From a checkpoint of a small sound classifier: held-out accuracy 100%.
Rows from block 3, named by matrix and row number. Rows with one number belong to one channel. Each number is 128 + 32 x the weight over the matrix's rms, rounded and kept within 0 to 255. All counts start at 0.
# convs0: first width-5 conv (model.blocks.3.convs.0.weight, 240x240x5), inputs 100-119, a 5 kernel for each
# convs1: second width-5 conv (model.blocks.3.convs.1.weight, 240x240x5, transposed), outputs 100-119, a 5 kernel for each
convs0.195 [ 85  88 135 195 159  87 140 146 101 153  74  76 113 133 208  95 198 117 150 104 123 134  95 100 119 123 153 128 136 174  99 153 105 115 162 110 147  87 173 142 101  71 211 123 128 120 147  94 125 167 147 168  97 114 113 148 127 135  60 114 141 189 192  66  74 118 134  87 101  94 106 125  96 152 158 180 142 141 120 182  82 128 145  30 187 129 114 153 178 165 107 174  61  23 166 208 164  94  57 125]
convs1.195 [ 54 112 115 144 127 132 111 136 140 121 110 163 153 107 157 144  88 156 144 123 156  88  48  97  81 155 195 121 165 101 146 177  80 107  83 191 120  46 171 100  74  66  49 136 188  99 138  98  83 183 135 100 182 111 103  98 108 168 118 197 185 152  98 134 104  81 108 134 178 104 200 167 108 104 146 158 140 111 106  99 126 117  66 177 140 117 142  87 121  19 150 107 100 117 126 110 164 128 117 130]
convs0.196 [159 120 101 105 145  94 187 107  75 113  89  63  81 133 105  76 192 149 144 123 123 117 105 136 127 192 125 119 114 127 122 111  92 156 136 207  97 146 150 107 166 119 183 183 131 137 110 118 121  52 162 112 101 134 137 143  66  86  76 161 118 102 116 138 149 170 136 156 140  95  78 158 180 136 117 147 111 125 120 124 171 100  80  95 152 192 115 106 158 108 124 127 135 105 172 136 116 102  92  97]
convs1.196 [134  99 118 116 151 119 186 166 134  93 189 178 105 118 168 125 187 157 128 147 128 160  79 142 122 250 102  64 136 112 139 108 191 124 166  86 147 176 209 142 135 111 129 124 157 140  64  93  93 166 101 138 131  69  62 168 107 137  67 115 116 153 193 208 133  74 160 143 135 104 114 118  72 203 168 158  77 113 124 136 183 162  86 169 136 103 163 154 100 151  89  91  66 172  99 118 125 139 143 126]
convs0.197 [ 83 114  99  90 155  77 129 110 117 109 169 228 227 120  71  87 124 127 112 174  94 103 113 137 141 105 164 160 120 134 142 150 118 141 123  92 101 182 143  79 116 119 133 135 185 153 136  91  84 129  78 186 110 150 145 131  82 109  84  99 118 124 117 122 108 144 106 112 105 110 158 100 161 161  90 162  94  72 110 106 131 146 176 194 161  96  89 150 179 154 106 146 145 158 124 172 151 148 128 143]
convs1.197 [186 116 169 182 157 125 104 156 183 134 214 141 174 135 117  88 194 119 224 159 101 105 113 143 169  30  45 150 121 148 131 100 128  66 134  83  86 131 138  77 125 138 153 171 134 166 168 146 142 106 104 108 204 150  80 135 131 146 113 163 128  90  88 142 139 102 162 139 121 154 177 107  86 103 109 114 144  68 124 157 137 131  96 136 197 112 157 137 127  99 161  79 114  97 106 190 166 149 124 142]
convs0.198 [127 151  90 128 122 158 129 131 118 112  83 147 156  73 102 109  94 178 140 121 165 182 147 116  97 136 178 130 127  96 128  84 142 109 100 130 120 204 100 180  52 155 118 150 172 109 105 159  53 164 157 113 159 110  97  89 140 130 154 158 107  96 137  67 124  95 167 147 141 110 149 101 185 108  65 124 157 240 139 124  58  61 131 152 178 101 120 152 141 172  90  89 126  97 132 113  45 136 115 149]
convs1.198 [149 137 143 126 117  97 155 172 187 197 179 132 117 142 101 132 107 113 120 159 128 152 138 114  93 110 184 139 180 162 133  87  64 184 161 117 155 145 136 103 154 145 110 144 178 111 199 106 135 168 155 145 123 115 133 124 111 128 141 110 181 114 160 133  59 119 122  88 160 131 115 110  99 129  79 117 141 111 122 148 123 144 105 148 145 132 156 108 156 130 114 121  98 175 112 131  93 112 170 115]
convs0.199 [135  60  90 123 129 193 114 149 111 141 177 133 146 111  51 167 121 148 106 147 118  96 141 105 132 142 124 148  40 184  75 173 149 167 108  73 169 169 164 111 153 129 144  82 196 117 148  68 150  93 110 145 154  68 139  41 111  66 190 147 113 112 104 134 130 116  90 106 109 142 197  92 141 124 113 121 121  96 128 168 166  63 137 137 144 164 153 156 161 108 104 110 144 145 144 144  45 158 140  96]
convs1.199 [119  51  97 116 150 121 103 106 116  84 114 155 104 102 141 151  79 131 123  92 138  78 105 112 161 158 157 143  81 156 142 107 102 123  98 164 141 140 148 103 106 166 125 154 117 116  81 171 142 166 148 183 113 151 111 128 147 174 120 124 119 145 175 127 176 110 142 152 125 126 100 135 135 129 140 111 149 104 166 100 118 153 141  62  88 218 127 124 128 163 122 127 118 115 103 138 127  97 142 177]
convs0.200 [132 149 122 125  94 115 134 150 135  91 182 108 138 186 124 137 143  85  76 131  65 164 180  99 144 118 127  95 153 130 170 133 161 126 125 134  86 116 108 107 100 194 120 115 156 121 192  69 108 128 181 134 156 135 107 163  56 142  79 181 123 151 134 151 183 135 128 141 100 143 178 113 140  91 127  78 148 111 110  67 160  89 153 104 123 167 107 129 103  98 176 175 105 114  98 168 165 137 179 127]
convs1.200 [188 144 120 108 116 189 177 143  93  86 118 105  94 135  87 160  98 120  86  86 127 134 126 140 158 175 179 156  70 147 143  66 161 106  91 162  74 120 245  98  89  70 154 123 135 121 104  86 107 156 186 140  89 133 152  73  75 141 133 111  91  52 129  89 106 120 137 118  82 108  89 107 150 173 136 228 165 149 175 151 161 125 154 102 133 193 138 116 175 126 112 104 159 172  79 107 133 123  87 158]
convs0.201 [ 44 107  71 147 223 129  99 131 115  82 136 156 170 109 116 177 176 175 108  83  76 127  88 163 158 116 140 126 147 102 126  71 141 120  89 171 173 133 150 102 127 150 179 136 149  95 169 134 167 106 124 156 126 131 121 157 119  62 144 217 165 130  29 189 113 141  95 117 122 124 153 133 143 134 102  55 149 149 171 163 138 158 125 146 208 161 125 145 149  76 136 155 107 120 127 142 168 139  72  95]
convs1.201 [133 100 144 126  90 145 102 122 142 164 199 130 111 112 110 119 120 134 128 166  86 113 104 124 130 127 197 151 112  83  81 167 115 113 206 156 108  92  81 155 116 150 119 152 140  93 159 114 161 137 160 126 130 135  65 134 148 112 159  75 182  50 115 105 172  82  85 133 121 169 141 111 185 139 102 175 201 115 124 157  73  92 148 125 121 197 161  89 174 139 115  73 166  91  74 110 160 185 107 117]